Weights of a small contrastive image-text model: 48-pixel images, batches of 256.
Rows from block 2 of the image encoder of a small contrastive image-text model, named by matrix and row number. Rows with one number belong to one neuron. Each number is 500 + 40 x the weight over its row's rms, rounded and kept within 0 to 999. All counts start at 0. Numbers have three digits each. After the name is the row's rms in percent of the matrix's.
After each neuron's rows are labels from the 100 images, of 14848, where the neuron reaches its highest value: "lies over" is the class under the peak; "responds to" is what is common among them. Only what is clearly more common there than usual is listed. The data: made-up waving flags. In brackets: how many of the 100.
# fc1: MLP up (encoder.blocks.2.mlp.fc1.weight, 1024x256), inputs 128-191
# fc2: MLP down (encoder.blocks.2.mlp.fc2.weight, 256x1024, transposed), outputs 128-191

fc1.510 107:425436426466486475482441506504550559563496478479510540462499591538547503560504520498523468532481540521526480566557521520554532535535523511541543545516507489575488490533609484549497485527606482
fc2.510 120:511458447413454478507488509469552503446501495456514442517527527438470509461403472467444517482535524476529487575520538536537520464435518506567491540526515475439510509515501490489453517484569504
lies over: flag (96)
responds to: red (63); many stripes (34)

fc1.128 088:518557514573481522530514541512607504517522439485501480494490492526517496539517479533527517558461518482548545530497502493588446559495529502577495467528478571482460499510482487508489543545536557
fc2.128 104:486512525527503503473441427505511493502427527525512480521447438528484475512507528460478457445358389491468438515486424547513426483524562470479483515496435496468494477468527484519447557516492442
lies over: flag (100)
responds to: quarters (41); three vertical bands (28)

fc1.672 109:485507505554519562506423513528560451496497465537465527483529495562543527536532485488555513483448531515502555496507484488466544509510479502488500533481512512561513511504539491479420459451507531
fc2.672 139:479474502571489546499464506552566417493445484526448568488544538566569534491567515434585540536441551542520516487485452534502560545535465576422580542447490534516505476558562518531452513507465510
lies over: emblem (32)
responds to: teal (70); green (48)

fc1.108 091:505515472478500488463455453513522492502571583459478469512494522529500610560492481487559470589521529526507514543425489578545478533505566539534572546480445546533443484484562497547537545535501474
fc2.108 075:559588528500488503496494447448463521495513496502506499479552411461426495502571404564493498508469476445494532511527480459455443495519497512500452473515510550459476477494471514500491462523372471
lies over: flag (81)
responds to: black (61); purple (57); three vertical bands (46)

fc1.220 106:519468481528522464521467469493514455451475504429459545408527543514534547490455527517521544486550575566491545497467484509501441487461540519510488492470487474499468534518561493545504475535506462
fc2.220 120:527533570510553559543458484485530487513471541471508527513551511520564568549540491415528499489547586530537540518453505457471513502561490466436557449508522531503478496472502448462495467491503482
lies over: flag (86)
responds to: green (69); saltire (47); ring (26)

fc1.236 085:491511457494439536506510498529518509484430476514452512520510569515506500522454550497520536500480481583577469516497518507527545490554486514479517562439469523427476481566475513520484520580518554
fc2.236 096:440446462485482469537539566549536477514474449464417507475458501426436491479438500452461509426472396451456477523504489538566486452532445516433450504461483525516440443491527547522507451535510522
lies over: emblem (28)
responds to: red (62)

fc1.245 103:540524475522421539509574533497462560499495509538493484473501506576461494528487527545598513511549464510537496527522574541532566547559541512547481523510521522554434478586539503512531507588578564
fc2.245 101:434520447511396525492466477465571427504415469544482483552537468508488496451433524399510511511429536499524536485460554463504527525511430495547444511413542508489477462483503474482485506554467456
lies over: flag (86)
responds to: red (78); two vertical bands (52); three vertical bands (36)

fc1.559 095:544481452525438512506462460432414460513456509512474582467482546569530523516501554428510594532534596559523518532479456504489542519526572519505556605440440520519427501494576569549542591565454531
fc2.559 082:465563533564516567536545521489535461545464553500543471497535478509486529505511508434533485460437549543467559504476495451456451492515484498475483519491446528495532517480524566468488452488445471
lies over: flag (81)
responds to: red (70); teal (47)

fc1.56 111:502474474455480483464463453494497525527518545468477539498482538546474553511471460542520504565576549535540484551513465516501461562482562549522606576536458569483446542487525468518538548506502496
fc2.56 081:433433466447499547463464525535537522482416488490478521512478508483491454562517507436474504470518494474526451466416419457531485461536512447491544518590502473463500468549562420566512475469492532
lies over: backdrop (85)
responds to: saltire (40)

fc1.456 104:467509422447419526416522482536545479473443482472473477523621463522410502467492453526490547518524494559589533487534602505501575522556513585498493588460513528469530512566527477550476498535525480
fc2.456 104:509509509411485408544536458443506503507421512504452415428466458469502502513471454519419468480506491438450498471472464450569481465480435514451479451501511508525479483431487527478494511533489473
lies over: flag (90)
responds to: triangle at the hoist (69); red (66); yellow (52)

fc1.649 097:497522479549445564527420427511545477467500494533482513522502530558516536645531499474529562538487502524525611473451551497517545501558516516494529545520514521559448461500532474496457518521543450
fc2.649 105:544512494521489531479536482447519515515502553447506541505560528517502531558515459491527436493533556451585489418334507505528550567515527531523583514497492493534505504510546500455469557485472468
lies over: flag (84)
responds to: green (100); many stripes (25)

fc1.525 105:551510532636558579520565554560527517507574556527559549482580567519474536549503562548535483544493573490489562505492528537546450590479529541486565497515499504486515511553510505494535512500503501
fc2.525 089:494479529480522445526561523421493551530527459477446484472488527449478547535474496524461491512535537455469488484509475469512546562431444475400535470483497528499504455486528518503468463426532574
lies over: backdrop (100)
responds to: upright cross (44); saltire (32)

fc1.174 099:491505528478502533503510519541574456479449551497423498538457556517526538510525572507527505483529478437531459535481496543615507505586489541481506527595504597435481477548512544518566549504551569
fc2.174 094:565517518503531469507535475510522515499405482536474438439475478479542439441487491508464463511469518502463434577560482506526461556505473483502465464531523528473487486541510507466554456494500517
lies over: flag (82)
responds to: brown (73); teal (49); diagonal split (29)

fc1.516 093:520536502530507556551507524511556574498479503495524509430521500579520484576525468475540531549535575483519521513542477443530486502488498567504584514565463556433426462543538530532512486496496479
fc2.516 093:529528514487449484509391502459523497466456470516470394443423462482472482492508429489472503547447486463482554518528513486563521414490470455570433440520507519547480521493459507548512542536494576
lies over: flag (86)
responds to: teal (75); red (49)

fc1.307 100:442424431450417446432515456431495496531488583466530476496548499594432469447467464500471567504543497483490496515499543521475513543485563500502541505485446519459399531474494546518517502508475463
fc2.307 106:523442505479487471494514490482509520506479477513481478476481525496500498500437508487498489526492519480476488489503514483495496485493473499480509502505496487504502493504495504514509492491509500
lies over: backdrop (100)
responds to: quarters (41)

fc1.485 091:518488491483433479452439483494519492552495494492512536580470494574505482431516469505559565543562537571557513511485493521476588530472546541528552516465458503517500565557456528576653527500509567
fc2.485 106:514517484516439500467491453507459547430526464559462515568566445538523536519451457567498466621578468489465503415513473487473477497546574507494495547454503550482467527468506497517509523546430408
lies over: flag (73)
responds to: purple (76); three horizontal bands (31)

fc1.417 102:480469475573469536509511561499499517512554528513519602519536553557493488518544572496502507512575585486553562565520475536504504600487518517525618482502543546473534521511498490508534542515509557
fc2.417 092:557521593544565496491566506486493517460453558438523494461488547453481507507451499431487448483577510466468525450455425448518448510424463453394552451469467510459460439447530473467496450452456532
lies over: backdrop (100)
responds to: saltire (78)

fc1.232 099:472486487477506534454543550509539525549562538592517558503540564502530550519542525534547469526490489447533491483484519554537498514455493580511524465509522471566552526516465493490500493445515548
fc2.232 109:495504528572527546509489541555531466517438464520490532473565532588563531523564519467521510494427552530517519442464436461466583557525445530435595533499476523527556505529551490507486498473478511
lies over: flag (90)
responds to: teal (73); saltire (29)

fc1.423 091:604580542538485535496546515539512498500462493531531425527527499514538492484562488535544524578524494528563519490498547495559505518561532544553454475523446522469570460570472526554525585514466559
fc2.423 105:522479519471514480483489475458529505495465486521523495495446454485500482453496478457448423515444496455466433485477449491542410502468500484482425478453459501463476465479486468468462481478434379
lies over: flag (97)
responds to: black (71); diagonal band (28)

fc1.115 104:506480520462486471446444509471513538509431452468462491450481545508530474519474475527526493483524522514513487525508534507533564549553479527466500498560554515521545541585555474533516463508533540
fc2.115 107:426464470492551490510441555384467537524531493422566448473478482450456497436484521442450475437453486444519483547527550531508535438444536494537474455534531415536537511423515494485488496465516479
lies over: flag (94)
responds to: red (71); grey (70); many stripes (25)

fc1.194 101:451488505557509563533528590497544569561495505507572555555535521494500468523528520509461548568510518581574481544551558511495505545510574457490537508525540510469477539516417456503504554542493560
fc2.194 109:476485464516467472451479509454516459564520496470524511538493423489456460481469481536484437465461468466458466506488448548530455598512519580534489487487498572542492504472523524489459530511452450
lies over: flag (100)
responds to: diagonal band (99); pink (46)

fc1.241 104:494515495543498529447449505520549545498486538485550550553480583552503528517481557437545551552510493576522521551488548533483552577556600464522507510532518554514504545477519451507493497510526544
fc2.241 099:438497478481478501460460508548456473483485491538532539618481489508519460480483555501465500549447441542468507477528535549452446551556567444528432578453579494488512494443534440529507545545551409
lies over: flag (100)
responds to: teal (61); diagonal band (56); three vertical bands (30)

fc1.321 106:449477424526453570482513515518503497478499558501558501563539517551517485544581526512496538486528503506604634497449603537477571573478501507606521517525577520507564507497484530489476522530574443
fc2.321 108:539516511517487508467510574476473500536620431477553560561560471409444499494461456525525555540531566538549531473582508469478469546506444559464515511494492419550500509405417518441489507563428475
lies over: flag (99)
responds to: green (100); three horizontal bands (36)

fc1.14 087:555463510508474450429444456460456468477495533496441550454478540464442610526487514487504523517516530531524477525504499580529549474504511504487530519512530490518500536564504483456538493458445585
fc2.14 082:486443526426523455500526507475491464535538505575515499546487429523496512414508499505428515559464507547466455530508524511447466446527481459459494482524512400511483531499410533435508469476487422
lies over: flag (73)
responds to: brown (76); saltire (32)

fc1.325 103:559535517611514502490537539542525521522466464490548543541614528593423514454511451505469575490493557541511537439459519480498498562483578523492521514450482533471515584537498513552557505491492512
fc2.325 096:529453531514523462477550499507453542523488483465465489474504527511509523468497468516468469515532517471471503450484436470507500537440517508433557481468486518548500503491552510509487454454463531
lies over: backdrop (100)
responds to: blue (62); upright cross (25)

fc1.259 085:603499530511510547458449495511489466489494499455527503521459514528465478554493495451576492522521408527484486514499510556529534491491497487509531560566476541495483476562495480546502493452612581
fc2.259 091:508508501467540504471453521461514538570509484412514473525515438445516509472430467453480494458478437480542419510487519503557527508459577463496486498468474424522478487390537502527474484514468456
lies over: emblem (27)
responds to: white (86); circle (26)

fc1.755 093:505517461522446546472482441517468478487501500503503561571559585473509521582509510520593503504510495506557586552438548562514588525511560521566508500459550482510505499513532503434426494467525538
fc2.755 097:525488444478504457471587454535454513513518528444508531511522533498444509542517520495539445447497440482511506469384569507446543550449550513541528496509537485525523477548459463442461476438555473
lies over: flag (85)
responds to: yellow (95)

fc1.22 105:509498442524463509507542505495497532541508539500534501480559516575445477474474497485494572489503503429506542535516543516490521582501567514501555499500485523473442538511511548490511483523530522
fc2.22 104:543474510507487467525535513503528540505490481515491466469516530501517513497450506497494488528491518507492483501499498455501495515494486507477499499481483518510487517492492506506504501499505514
lies over: backdrop (100)
responds to: corner square (40)

fc1.255 087:488488480485466505530482527512567500572499466536541606582512608520484509525523491541527540453491547531478542482470453461498550529517487534498495535464506552526517575446496504478435501484517580
fc2.255 105:443441440473451484451525476510531509455456498497534558507594453451466440533435536463495478460490459460489499487459526523463532522484510522497440522448595501520477462470523440449452416488495430
lies over: backdrop (88)
responds to: yellow (73); orange (48); corner square (31)

fc1.659 093:430503428512462495506525549522485504543538507508491472539467541518528545457534530595568505532524551563536499539526525522518530526491553646515530477470497556493509594500511575548485494495512570
fc2.659 082:485524537489551531530504516472536559567596500422513475480474487544507522488511444483480449451469436488504451525443513542531488467486562485560479513523488516545552479475505466546550493482521449
lies over: flag (84)
responds to: pink (79); two vertical bands (39); three vertical bands (37)

fc1.667 103:559567546578514488449449522470399485520525546449596550524507530484461499453454534513527494506488540457471496501528483517469512578512547494452523493439501532545480485458499527474506501512456502
fc2.667 124:543524505455533474497408505495505487452478436455470433478490543455516471557532461496484529526471490512526482540506507519547543448458493453537548479559537426468522513540494474499488507469567589
lies over: flag (90)
responds to: pink (58); diagonal split (36)

fc1.600 105:507530503514478474510483458449501543556461504556456496482479491543478546534467512532459500497488496472480526540498466510568470527505579521567497503508464600535440483551566544493483500517503522
fc2.600 086:452501485513443521452501569536453449446544513503586585550516475431455454484547505541482470534504490543504548484532572553485483534504488499548459551459571481501589484535487485510507477512456495
lies over: flag (100)
responds to: yellow (77); two vertical bands (64)

fc1.482 077:536551475511477494508488457550436477529503489515517464488479484509546494514504517483510526493471510553520537511570465462479472515567522527489497512476473468493459471522506487451670553472533483
fc2.482 104:484544442504410534497555496595511479485455481548515465491549469545458503501498463448554525481547464527480583456471550464469502493502484560544465570511467548484496463495541551527548434512481476
lies over: flag (81)
responds to: black (96)

fc1.94 087:494527448590444589530496499502464519471507496552514516524505531486494470617519550505498539498516487509529590544536568531495589521524556483570526501482570507531502477501510492452435524468560542
fc2.94 097:488469426464465496461578455507465439553541503510513547489535482503427534485522513473572488444506469484505528466426536513410559528481513559539509560502512455567538487514469534412442492467510436
lies over: flag (99)
responds to: yellow (60); green (56); diagonal band (28)

fc1.363 090:479503464474475507519569459480509558548538543599468482514529533554487607483481491510541526505475481536508468563484550529501568537575556588530467599441450539573509514633577553522486487519505471
fc2.363 092:447517526534566520529564489479547522586485520555508490497499515534541473479443528520506479470393458510466431551529509485521486529537547494472478480468434551492514510495462530490487476517496484
lies over: flag (72)
responds to: emblem: no emblem (84); teal (55); two vertical bands (51); diagonal split (33)

fc1.503 107:562566552576519548457539531524462527516545579456504533479464534487507597479493453559492553511536553586547557445551543515532458542557521509478498522476487477533472516519542451497513488517533467
fc2.503 115:515580581517539530569491506491605506481427523531495474549489498494517510488503528440494549494478548562502556512569530452518476507542454472441476443454520524433438486427443451507503507557541521
lies over: flag (85)
responds to: three vertical bands (35)

fc1.696 099:481440418450421472461450493509517507501534543476500548471536610599483487504486513481503532576560598477550505545535467582471544521478545522540623521528472521494419507494516522546525586496524500
fc2.696 098:508478562489495504510559498550545525467484503496495484483472505498465488515485468467508460531544507512467539459487441454493449468500492473412516485496432503441422476478478496511531450543490518
lies over: backdrop (89)
responds to: many stripes (67); saltire (30)

fc1.624 094:562540535554515519492489508494530503523524513544465480482520489561546494521546516444526497493506462482508522542478479530531479494516489476502535445552447522482513423490555472513484540505494542
fc2.624 097:483524529464560456513483454473475565482499456515444482464470567520524468484538476531467465443473508470476462568517433496491491481450459426463471419578519508498536517525488478492479465454511559
lies over: flag (94)
responds to: white (95); triangle at the hoist (41); three horizontal bands (25)

fc1.536 089:476531539505499475531520457482549511550541457505526549572522547553442483479521477532518505455478520513460527483507472454460525512553469489478495509470481524461529543477486506502484463467521507
fc2.536 112:430446457461476460480426481451509509512464489481488477456479448492490455443441510475480496437445477419476460559520522583527520507473515524564419483482540509529490494453542479492440507490508471
lies over: backdrop (97)
responds to: orange (54)

fc1.313 100:501492483521522528455493552551451516437502564484579542553570542481550452465563556497497549562510474549601540528521571519440545547504516441515518481543552447438543501451455468502516571536498500
fc2.313 107:470492465543470496380460553498451456528536525454593574611481472510438421458472531496525533465480523497525505537544509570475500610496538543546500508451533497509520515465501475501485549492474461
lies over: flag (100)
responds to: triangle at the hoist (67); purple (55)

fc1.674 086:495502481552485483506466525566514515511516466537481548516480552500474585491552444527464502457522539487506524478550462499555482514443519536527511441469512533574542514491493506531578503530482548
fc2.674 095:471409498453469459540562536537518487510532433569450515466496538446488496474469571475457542528523485546488492477571505477516463479570378471390454514482522468464387458484481503535544445510489513
lies over: flag (86)
responds to: red (93); blue (53); diagonal band (26)

fc1.589 095:503481485537464515500554548475471468505484540522452514542562522563473543518474552586538522493535496574531490462461510511450526499545522535570530518503508488543524516533416537513599540497515535
fc2.589 076:478526509555542522457518500510485471503446513499444421409486509502487501483524514387509465492478476483524526510461432517467521563512449478482570489669482560464458467487498488500494515492431500
lies over: flag (71)
responds to: teal (83)

fc1.357 107:563560532575505524496473509470457502546539500449540560546556522560477480488471462517510635529549557577522574490519526477446544556507608502488588478483465497468432623475461500525516479548508510
fc2.357 117:499535534487499522522554477501518506517484531526516508592558462499533549440483469530412506524503523556502524441534542453478435522491531470494448468407564528498521544477437476506536523560499419
lies over: backdrop (86)
responds to: black (62)

fc1.570 089:451500477493529495519553576516576575538511556533480584532574613546508500508454486494535547549505524595540489540455520533482577522558511547462559472510484554463510533526433489484532468537485506
fc2.570 072:484508444520515564449536493505479493527496516590556515517530456491466462500513586462555541446434498556546534553578569522376486517509500480534475592576505488516561489508509473450468533480530450
lies over: flag (79)
responds to: green (65); triangle at the hoist (32); three vertical bands (25)

fc1.683 085:539520501494530585502517537512511467531483572451539488473467468493477533468497464526575553522570519543549569500531529510545552539525547561490489512555469558429434563488488473543510517591463508
fc2.683 097:458462497462418464500446517491550450519495475531478472516432465521495488466534467507443589584440555503470511505528531518573522455552424488485465459484590521579468493476484520528572506543551498
lies over: flag (87)
responds to: red (100); three vertical bands (37); diagonal band (27)

fc1.436 095:483453499524507544505492466512545482550557513597489577516498546499509604524511534499586532586460517528471494454503541563479469481582529492484462560568473477555486492487477479519551507512541476
fc2.436 103:505519502452491430505530453517444581499490532521532543547484514574605479501496500600434479513498522541550461447435477447453487508522542433501477469436490467513530576488464465523535575511495474
lies over: flag (93)
responds to: purple (81); three vertical bands (32)

fc1.429 088:604510520530463509442497496457506490564426489461542554528548509558487484500532447434559605532536532535492571521484511453489561551511594566513499451475529541506480625505440493506556481512473499
fc2.429 104:509509526474445469479484512484444484492457452534479452528501461551515513400525412556412480585566538499476525434520496448496489540500519471503475457421559552527510524521455487545578534536480500
lies over: backdrop (84)
responds to: blue (53); purple (47); diagonal band (40)

fc1.147 096:520481509607486500472531534563546541508574472508546514509541509559472511484528516517484505575501575509547521536507480588534446586475530532522521546489534517535499530540535492501509532542557516
fc2.147 089:529492530525564478467585502516462516507493482465506493492527510467461462481445505490485424485540535470472488471483453447458477548450460450390509470475417516408534503452535486472496440458418484
lies over: backdrop (100)
responds to: black (50); saltire (32); upright cross (25)

fc1.464 112:492481435479401479474437507501464467472584495501495532512527560608458452566517486506535564605529587499515557528505503517458514524488545524531598552491481528501434495480513559529522561501491493
fc2.464 097:460468542461481511487502459499553473475438513499538500480465519522480448510485531394514497531475565530479561466480449416472466446518404467454503485519509481414458446475456488504520474489484480
lies over: backdrop (83)
responds to: many stripes (71)

fc1.44 093:561514511608488516526543483502509519510529484512518569480609493535471485498491552484504517474487556506535518529484455509473451596502527524501596538509525500490462556487500512486534519544546543
fc2.44 083:551515560578544484485602489506511522488507515479493461477510548483479531490443496511472470486536519463471483472501457468501513539457506501420528481453406507493499480433523547506499481467462499
lies over: backdrop (100)
responds to: diagonal band (31); offset cross (25)

fc1.288 116:490500493560446530514500485522546493534515453548485554538529569596511554526527553506566555507522529515526564548487522508511505540540583538521523555509484567459493511556500558537533507570546542
fc2.288 052:498493510546464530453517527508551498491443477419560477468537537424428430526427534394506449432486461457515498487494473528555501537509434548484483491501474504467418453480524447531491458526495518
lies over: backdrop (91)
responds to: triangle at the hoist (31); diagonal band (25)

fc1.20 097:605551522605483570536513549523449489487526488484518449475559489535533505525541514506519524509496487478509504514496613493518535571522555518562506509504544478556513531517528500518520513505545536
fc2.20 097:471459466500441509472494509514452471522505499558522527515526476511507488425536519538498535508467541500512531544508536530498499512523528560547444514471566532534537530523488557494508527517488493
lies over: backdrop (91)
responds to: white (65)

fc1.211 090:527491489527433513526444489443463494530536497538501581543489504522497513503486479422552592498567583540541563551567484494530526505529531530461556525447488568519456476490525512511477533488451504
fc2.211 089:496533518520517504526542469502473450501488467488473524517573456503488473444518513473531546420436474504445485543555483516425474504534507590490446554452451531411508508543518563495500440532421455
lies over: backdrop (85)
responds to: teal (74); green (51); three vertical bands (35); two vertical bands (30)

fc1.757 102:513523490460461496486535497519486508549621480506509484514558495518407559523475442555486495516509502490454511498558523571507431555548514565481505597500434536597450503495572522513490485535548479
fc2.757 091:460536499512450566507482549544501461491470480493521573529530453519501434521569484512503435495506516488530555492448488476496438567538507541573474515463528569439495477521589447518463499500436439
lies over: flag (93)
responds to: two vertical bands (81)

fc1.441 096:526503493492449477500480598462471474546529471475508498455433490469484477501452491493540461517534566558499497559546463493585476505475475599589513484506510546518513508542485494520580495498497625
fc2.441 103:499503492488544475498473457442547499527497557440487486516476505544559532506522422523462441515513567443566460451386482524546543542431541507551533496450507522543505510509540516546509554490504439
lies over: flag (87)
responds to: pink (94)

fc1.507 092:470500521584530603552513549527511467494470527533511545577512483524558489514565585462483560546561554606571506494489554471474494530563581477488582513543560507447500490472462504528515606516469523
fc2.507 109:431477474567490522430481586536397493528508506498575605554498444476452450466487529509524514505484480493454485493518499556471455544556596525514445526466513508526515482464516524491503524504428470
lies over: flag (92)
responds to: purple (52); diagonal band (49)

fc1.170 103:562533503547528464509463442489525491507535505540450455449494517534530508542549537470561514537480481454454515591497512547528478483521522511541494437607460517493502480504547538540528543523553523
fc2.170 095:485556548491522456500504488545457506428463482464481458490508524479526420461507448569451460463504440467436512511458390472529467510420457444482482453525466517394522505538516504468483446467454539
lies over: flag (100)
responds to: blue (72); triangle at the hoist (44)

fc1.361 112:588501484565467508478539470532468486497549544517560541549566555522502534494535575589504513469517559482535511531458473543532469570452523546517517526494500489490561540541545548513495610489494516
fc2.361 081:474489543559454553468552518559543498518463477471500462455499392521479498518530427443494462542504514513476535454481448457543460578542479473404553490460458528486460429496524485590543461537469495
lies over: backdrop (100)
responds to: upright cross (44); saltire (35)

fc1.695 116:427439411464409446443482494441566516562495526511514529499528538596446499498461471486470518540536593473485516534491481536497504512466538549508583506507450540474449495483544566506513493490475456
fc2.695 105:534453522500500476509523491501531521482491499493477473489486526497521504518447503477498502516506519511476494499502481482506499501490490480450513505504487499499467498472478507506519506477511518
lies over: backdrop (99)
responds to: saltire (25)

fc1.292 105:565460454507488452475454479516431548517454433489523456496545508526507454520526520490531473487488496482449453539466482523535505511510542520486546524555476523533480457486526563606490605460537556
fc2.292 126:538467481569489530482527552497466582521453460486507487478519471439461498531432531468469436495528481532540435487510472464513438499488508525441532478526476489489446421451433485516495555525444545
lies over: flag (88)
responds to: white (100); diagonal band (30)

fc1.582 090:538527498583473578535537559520510512539424485551525473516500473488433494570466514476539488523519539540527509472486539494523470469513539548544542493489526550486472435548459530489484514469541556
fc2.582 097:506464501564527522484496563482472561553441481514521462468521420439489501546452533525487433457441417511511387497485465502531462501514555518482491485540479497487531459495438515522486531491462525
lies over: flag (76)
responds to: white (96)

fc1.669 104:515487479571475510502536525540501527538548552515560587518511559564489493514561540557521494491548592463545542525523460513554488607501493524524576493474542515521540498507509529526530582515547526
fc2.669 090:534525591582561535505571529531535522517484514470512480477482517440488468488465478450475449473554539505457542423479443450514486525443459444419536418491442521483492452456510433499483470479448545
lies over: backdrop (100)
responds to: saltire (63); upright cross (27)

fc1.347 105:560532494557486551517500560558508509495541503509558490500529493519490557509521463553553501626473523488513516476533549547515487594507565510539489561530487538558465547534545494509507515549518489
fc2.347 105:501543549504558528515541438445537490491446536551508460508498453505512474494553526475502453424401452501487455483500451486464431477523471474452447448466460476484539484454481528478511506509471451
lies over: flag (100)
responds to: two vertical bands (65)

fc1.73 098:529501462549484557503478520510509548502483487508559507466521542504469475500481569444549468475502597502514543482504476501504446548487496549532506521503489501449520466525502488506481540527554559
fc2.73 074:502508486469491456496518471547472513472484496441528517521494514513530504487472555590454540485530492501468542488514494489453508569542472459440489527444499507509456533475550485490488503512503509
lies over: backdrop (97)
responds to: offset cross (34)